From a checkpoint of a small spectrogram enhancement model.
Model: 4.6M parameters, log mel input, norm groupnorm, widths [64, 128, 128, 128].
Training: soap at rate 0.0017, 10900 steps, batches of 128.
Data: trained on struck, bounced, scraped and rolled objects made by modal synthesis, 78125 training examples, 17.9 epochs.
Rows from block 7 of a small spectrogram enhancement model, named by matrix and row number. Rows with one number belong to one channel. Each number is 128 + 32 x the weight over its row's rms, rounded and kept within 0 to 255. All counts start at 0.
After each channel's rows are labels from the 100 clips, of 14976, where the channel reaches its highest value: "top examples" is what is common among them. Only what is clearly more common there than usual is listed. The data: struck, bounced, scraped and rolled objects made by modal synthesis. In brackets: how many of the 100.
# convs0: first 3x3 conv (model.mid.0.convs.0.weight, 128x128x3x3, each kernel summed), inputs 0-127
# convs1: second 3x3 conv (model.mid.0.convs.1.weight, 128x128x3x3, transposed, each kernel summed), outputs 0-127

convs0.71 [120 181 161 147  88 125 121 124 195 150 133 132 157  90 106 151 106 123 209 158 109 100  57 150 142 121 116 144 186  84 194 115 161 145 143 153 115  73 183  89 180 104 146 172 120 131 119  92 111 118 140 127  94 126  99 123 122  92  74 149  98  95 130 134 148 165 164 139 155  72 135  98 169 179 201 132 154 112 123 139 120 142 124 106  85 142 159 172 199 127 125 112 147 129 147 129  89 148 109  88 115 188 128 104 172 131 148  70 145 134 107 141  35 163 103  88 106 137 144  95 128  85 104 130 154 163 114  86]
convs1.71 [172 171 116 141 144 142 121 197  87  96 192 149 137 100 101 151 127 183 175  77 174 139 109 103 116 163 128 138 144 174 135 126 129  91 107  71 153 113 142 110  99 130 158 137 106 101  73  98  97 120 103 110 158 106 139  68 152 148  86  99 176 105 116 188  93 129 131 124 172 148 159 163 149 107 101 133 153 151 139  82  81 139  91 146 167 127 165 138  92  86 175 101 103 117 166 124 127 124 117 101 167 140  78 166 169 167  90  95 210  80  61 124 155 123  87 123 105  97 116 120 116 152 187  55 132 130 165 126]
top examples: one hit (81); striker: soft (79)

convs0.66 [124 103 176 115 142 151 163 149 103 166 147 151 105 153 121 164 128 133 117  88 130  94 165 138  91 164 125  74 133 156 149 101 114 107 181 162 147 160 103 122 133 121 122 102 147 107 136 115 118 175 144 125 174  79  85 167 130 118 158 134 140 142 112 164 152 205 187 148  41 124 118 123  36 108 125 150 151 143  68 132 102 104  97 164 171 168  65 122 184 168  98  90 148  71 160 118 103  46 133 156 129 107 145 177 111  82 154 126 121 108  93 134  92 156 155 124 125 116  87 191 155 142 150 108  74 132 175 113]
convs1.66 [130 136 124 110  94 172 102  38 119  57 133 185 138 168 136 132 156 167 142 121 114 120 125  39 166 107 163 166 125 152 115 116  77 143  78 126 142  78 154 126 127  99  89 174 126 121 112 136 156  43 157 124 141 129 139 128  95  88 152 132 164 136 197 132 119 152 172  74 108 112 143 172 186 141 124 102  71 126 141 150 181 135  84 164 134 153 125 135 119 182 137 147  82  81  94 163 120 155  94 163 135 156 116  94 136 107 143 112 148 118 178 141 111  88 116 134 212  96 140 170  93 120 130 165 149  80 131 140]
top examples: striker: soft (88); one hit (54)

convs0.119 [122  82 140 119  92 131 163 103 130 157  87 115  88 146  81 106 145  84 155  81 179 148 140  84 139 162 129 146 221 120 147 137 130 161 162 105 162 159 179 156 152 116 181 135 141  66 179 105 121 106 178 143 123 114 101 121  82  91 144 171  49  92 132 108 125 150 148 111 123 152 119 148 174 203  96  85 117 147 146 122  96 185 132 181  72  96 144 149 135 149 104 125 136 127 169 130 145 146 101  72  72 111 108 125 150 160 110  96 114 157 129 104  97 123 155 125 164 138 154 117  99 126 119 153  59 183 143 201]
convs1.119 [198 166 145  99 143 125 170 117  94 113 156  99 168 131 161 108 136 163 169 126 142 129 130 128 144 169 144 164 209 142 123 161  85 158 114 123 121 125 114 124  85 169  67 126 135 109 161 138  64 122 167 104 127  73 167 202  99 136  76 123 133 149 113 118 143  66 226 141  79 154 150 147 113 122 200 101 115  77  92 134 114  69  79 109 142 133 165 124 107  73 112 151 139 156  84 167  87 105 155 155 175 127 113  96 154 124 146  84 141 132 134 180 118  73 127 178  89 127 130 114 118 158 114 151 121 106 141 104]
top examples: membrane (42); steel-like damping (39); white noise (30)

convs0.34 [ 68 107  96 146  85 104  67 103 100  60 143  97  72 161  47 147 153 111 158 178 154 115 154  43  98  84 124 161  73 162 120 133 133 141 122 123 134 118 133 155 138 157 157 165 151  67 138 109 101 117 152 167 100  97  81  97  95 103 120 154 109  78 133 114 147 198 115  55 157 101 176 132 115  63 120 168 154 144  75 180 116 174 162  87  94 137 142 159 141 153 122 141 132 122 163 171  75 100 142 115 133 154 144 135 142 150  81 109 102 124 150 114 146 134 100 145 119 100 133 132 131 144  84 163 106 150 179 120]
convs1.34 [159 168 143 124 177  79 163 165 103 142  77 114 182  53 142 133 165 110 159 154 114 123 153  80 133 157 132  89 131 165 112 108 127 128 179 118 131 111 117 125 113 112  78  88 113 194 129 103  77 145 185 109 136 152 113 126 175 109 138 153 167 122 135 138 102 109 141 139 158  98 163 154 165 118 110 132 152 139 156 183 125  80  92 163 134 150 156 196 130 154  25 127  74 179 112  93 143 150 137 160  85 147 166 153  95 177 137 207 182 145 108 102  65  97  95 129 123 122 117 128 112 139  93 138 104 110 179 146]
top examples: one hit (60)

convs0.44 [114  86 175 147  77 124 112 117  89  77 107  49  84 146 152 103 141 141 113 102  75 170 143 107 103 147 138 132 136 182 128  70  97 121 162 143 141 128 167 174 153 154 136 137 128 156 160 105 150 105 116 133  95 112  93  89 104 161 112 100 111 128 145 111 155 115  87  98  89 128 139 183 134 148 168 182 167 153 161 132 187 216 140 212  92 100 192 108 123  99 145  94 142 102 101 134 117 106 110 118 102 165  89 123 177 117 105  77 165 144 129 139 173  78 111  76 200 170 125 130 113 145 144 100 155 151 170 125]
convs1.44 [158 185  84 164 156  72 132 131 158 145 116 138 131  94 129 119 194 127 145 122 117 179 125 147 155  62 128 134 128  92 125 113  62  91 146  98 128 107  74 197 103 172 111  98 175 147 175 126  51 146 127 137 162  93  96  96  81 114 117 158 178 143  95 149  96 137 152 156 153 129 100 164  92 108  86 142 100  89  89  88  67  70 117 126  72 138 119 168 160 148  95 112 131 190 157 158 135 167 138 140 149  93 173 143 140 140 147 135 142 175  67 111 104 114 140 193 100 108 130 109 161 154 103 180 144 102 137 132]
top examples: striker: soft (83); large (76); membrane (35)

convs0.50 [171 166 157 176 167 190  86 109  76 167 104 100 126 132  79 121 141 140 179 176 107 165 123 104  50 151  28 175 108 163  96 151 199 109 119 126 102  73 105 146 171 122 159 139  99 149 141 153 128 123  71 179 159 141 143 135 163 139 136 134  83 116 177  87 161 137 166  80 143 114 109  89 117 126 118 104  69 125 167 127 110 136 119 162 150 175 128 109 211 107  78 108 130 165 175 137 132 142 116  89 154 134 134 141  87 132 143 129 106 141 134 143  99 135 156 113 148  88 150 154 123  69 134  88 149 111 102 109]
convs1.50 [126 204 132 113 165 119 169  88 160 120 133 121 169 167  91 120 153  70 162 119 120 180 117  91 176 107 108 158  65 127 125 190 120 131 185 135  85 116 134 105 116 161 176  87  99 103  83 154 184  96  78 135 166 115 153 149 122  99  96 121 109 124 190 102  97 158 212 106 162 134 147  90 106  71 118 159 140 145 109 130  96  84 148 125 134 112  85 127 142 189 131 137 130 154  83  99  76 110 159 143 111 105  94 147 102 108 161 105 112  44 201 123 151 161 120 158 165 142 117 122 129 155 136 151  94 107 124  90]
top examples: striker: soft (76); thin (high-pass) (36)

convs0.40 [146  87 126  88 105 165 175 115 100  63 120 136 129 137 136 167 109 115 140 112  78 130 169 198 101 153 102 123 180 150  94 109 119 123 176 120 125 149  96  87 140 194  87 137 207 171 142 153  96  94 118  68 107 129 177 109 130  97 174 126 154 122 163 161 206 113  89 138  33 103 124 166 150 163 123 144 134 127  91  95 125 124 106 132 107 181 109 118 113 124 154 190  65 127  85 108  85 135 117 138 147 137  87  76 145 129  86 109 131 145 125 145 178  52 137 143 132  86 160  98 106 132 136 107 157  99 130 132]
convs1.40 [146 176  79 163  98 186 106 171  59 137 116  83  57 160 129 122 199  56 123 151 168 107 198  67  95 167 124 144 137 135 161 164  91 113 135  86 107 106 103 147 137  65 151  99 102  86 131 116 141 144  94 140 108 180 125 112  70 135  96 143 134 129 130 146  84 213 165  75 180 136 123 102 145 101 136 113 129  85 154  85 187 108 141 121 135 108 108 139 131 111  86 138 142 150 122 149 101 130  97 109 115 166 140 150 163 117 184  93 169 118 133 101  91 124 115 153 144  91 134  77 152 106 128 117 151 120 167 171]
top examples: one hit (59)

convs0.41 [115 134 137 148 110 148 132 139 156 121 141 150  98  82 130 136  77 179 103 118 158  79  65 151 105  94  81 134 148 114 119 140  98 113 101 132 114  83 118  62  83 118 120 105 149 156  97 131 116 102 108 103 146  86 102 106 123 116  87 123 147  69 137 151 150  95 137 146 172 125 136 106 124 157 168 219 122 148  43 189 173 190 192  81 193  81 132 119 160  98 171 133 122  96 108  69  85 115 104 117  95 182  95 107  83  99 127 129 146 134  87 136 162 149 167 121 126 114 126  85 142 159 176 178 136 155  79 111]
convs1.41 [151 118 131 177  85 174 134 138 127 127 140 126 107 140 119 104 127 104 155 198 112 101 107 108 127 151 151 122 153 153 206 146 149 100 116 186 134 164 102 116 146 174 137 134 177 130 159 145 183 100 119 137  84 169  86 129  97 126 110  72 189 166 134 100 139 158  35  64 127 113 163 129 109  97 178 122 151 157 119 115 158 117 128 156 105 182 153 184 143  97 120 130 149 102 171 159 117 159 126 132 142 129 102 108  95  88 175 114 129 115 168 215  81  74 156 125 138 102  78 126  43  95 140 130 134  94 142 174]
top examples: striker: soft (89); one hit (76)

convs0.56 [130 142 157 136 150 205 119  99 156 121 180 131  92 122 140 156  99 138  86 143  81 132 131 116 130 142  90 155 174 178  94 183 117  56  67 101 134 104 160 127 162 136 178  80 133 162  91 143 144 198 132 133 202 117  80 129 146  71 142 155 128 159 162 168  81  91 145 155 122 126  79 102 114 157 125 104 167 151 125 136  86 135 158 132 198  73 105 168 167 184 106 108 153 148 136 144 103 123  81 133 105 161 107  86 121 136 110 156 146 182 123 143 158 117  96 166 154  65  98  94 183 124 130 134 147 105 105  92]
convs1.56 [123 144 171  95 114 151 135 125 116 131 120 179  87 126  63  86 112  81 184 228 172  91 160 131 129  67 104 146 120 155 164 127 140  97 150 109 120 103  93 132 102 112 186 111 101 137 123 146 128  74 166 179 164 114 127 112 120 166 180  99 135 127 104 113 161 158 155 103 145 110 160 127 100 136  81 173 146 160 152  47 145 127 115 122 117 146 101 128 145 133 133 156 147 146 205 114 161 184 173 156 137 172 104 158 153  84 138 138 102 107 182 132 105 148  52 103  74 116  89 118 120 138 165  74  96 128 133  77]
top examples: striker: soft (93); one hit (89)

convs0.103 [129 102 131 164 141 113  72 150 116 125 134 166 185 131  59 137  78 124 111 130 141 113  82 117  90 162 118 167 121 134 127 173 149  54 156 106 113 169 127 109 123 107 134 169 220 135 120 140  97  67 131  99 135 151  93  87 125 166  77  61 174 185 100 135 175 112 135 132 160 152 113 109  90  72 124 178 133 118 123 140  98 135  69  95 105 138  95 146 103 101 152 119 135  73 131 112 143 148  64  86  82 152 103 128 137 186 104 162 135 157  93 125 106 110 111  84 206 114 130 136  87  97 170 160 160 163 114 115]
convs1.103 [ 98  92 122  81 124 117 134  93 112 120 153 150 118 115 122 145 143 153  93 159 144 142 175 137 124  90  86 149  69 106 137 185 151 170 212 199 118 134 113  73 140 110 166 150 112 182 185 153 121 132  85 140 139 164 100 105 126 118 105  67 155 117 129  79 175  80 129 189  84 125 123 138 151 191 196 169  94 102 135 104 102 114 173 121 186 111 180 160 132 100 104 161 111 174 144 165 100 126 144 113 148 127  98 132 114  78 112 163 163 127 141  52 129 108 103 118 133 107 174  87 136  74 105 175 141 131 156 104]
top examples: striker: soft (94); medium (80)

convs0.54 [145 125  85 147 161 148 142 155 145 110 122 173  95 111 160 165 139 143  82  74 112 105 132 186 124 115 117 140 161 169 125 196 138 121 102 162 124 129 121 147 163 153 123  67 108  71 132 119 121 124 133 138  96 133 145 130 100 131  31  54 192 159 132 117  71 126 124  87 137 173 117 146  93 109 112 127 102 121 146 155 183  99  93 132 132 122 137 147 143 153 127  94 127 132  77 168 153 140 116 106 158  63 131 117 145 115 122 155  68  81  95 177  91 112  90 139 159  98  82 114 103 141 225 147 101 130 211  78]
convs1.54 [135 131  55 100 107  66 131 103  99  69 128 184 194  95 150 108 102 178 133 125  89  98  69 141 153 134 106 112 105 126 131 109 113 149 119  96 151 101 105 108  94 155 102  96  85 114  81 115 121 115 173 162  84  97 137 134 119 137 102 128 103 111  95 139 129 111 159 120 117 130 111 129 104 127 127 183  61  92  69 177 113 142 159 132 134 125 137 108 100 126  87 108 183 118  92 154  69 130 113 107 141 129 128 102 153 128 134 179 129 135 179  33 170 101 174 113 127 110 201 160 131 139  49 129 163 109  61 179]
top examples: striker: soft (86); bouncing (42); one hit (41)

convs0.68 [130  97  73  77 124  90  90 133 108  70 117  93 129 134  94 132 116  76 157  86  98 103 126 135 130  62 135 125 127 152 158  77  99 167 121 167 160  99 118 138  90 108  97 101 145 132 139  93 137  93 119 111 110 132  82  98 143 113 105 157 130  85  98 180  93 192 149 100 201 127 204 199 111  86 163 172 185 110  69 109 159 197 142 141 188 133 102 148 137  82 137 140 152 124 120 160 111 163 129  80 112 156 116 115 115 149 140  89 131 154  89 131 157 156 162 185 181 142 113  93 125 142 127 149  98 179 129 169]
convs1.68 [160 100  91 135  89 104 195 126 142 165 110 105 112  63 128 155 135 129 190 113 124  81 149  86  93 138 195 106  99 182 144 156  88 119 169 125 133 113 119 231 112 178 114 156 220 119 184 144 106 130 157  96 120 106 103 145 118 131 128 133 151 132 152 119  89 106 102 128 128  95 146 135 163 127 167 195 114 118  70 145 105 114  89 167 130 122 104 110 140 126 157 104  79 145 113  56 183 106  83 145  79 124 131 131  87  73 108 131 199 110 106  69 116 123 127 150 125 110 122 112 156  94 138 152  96 136 151 102]
top examples: rolling (42)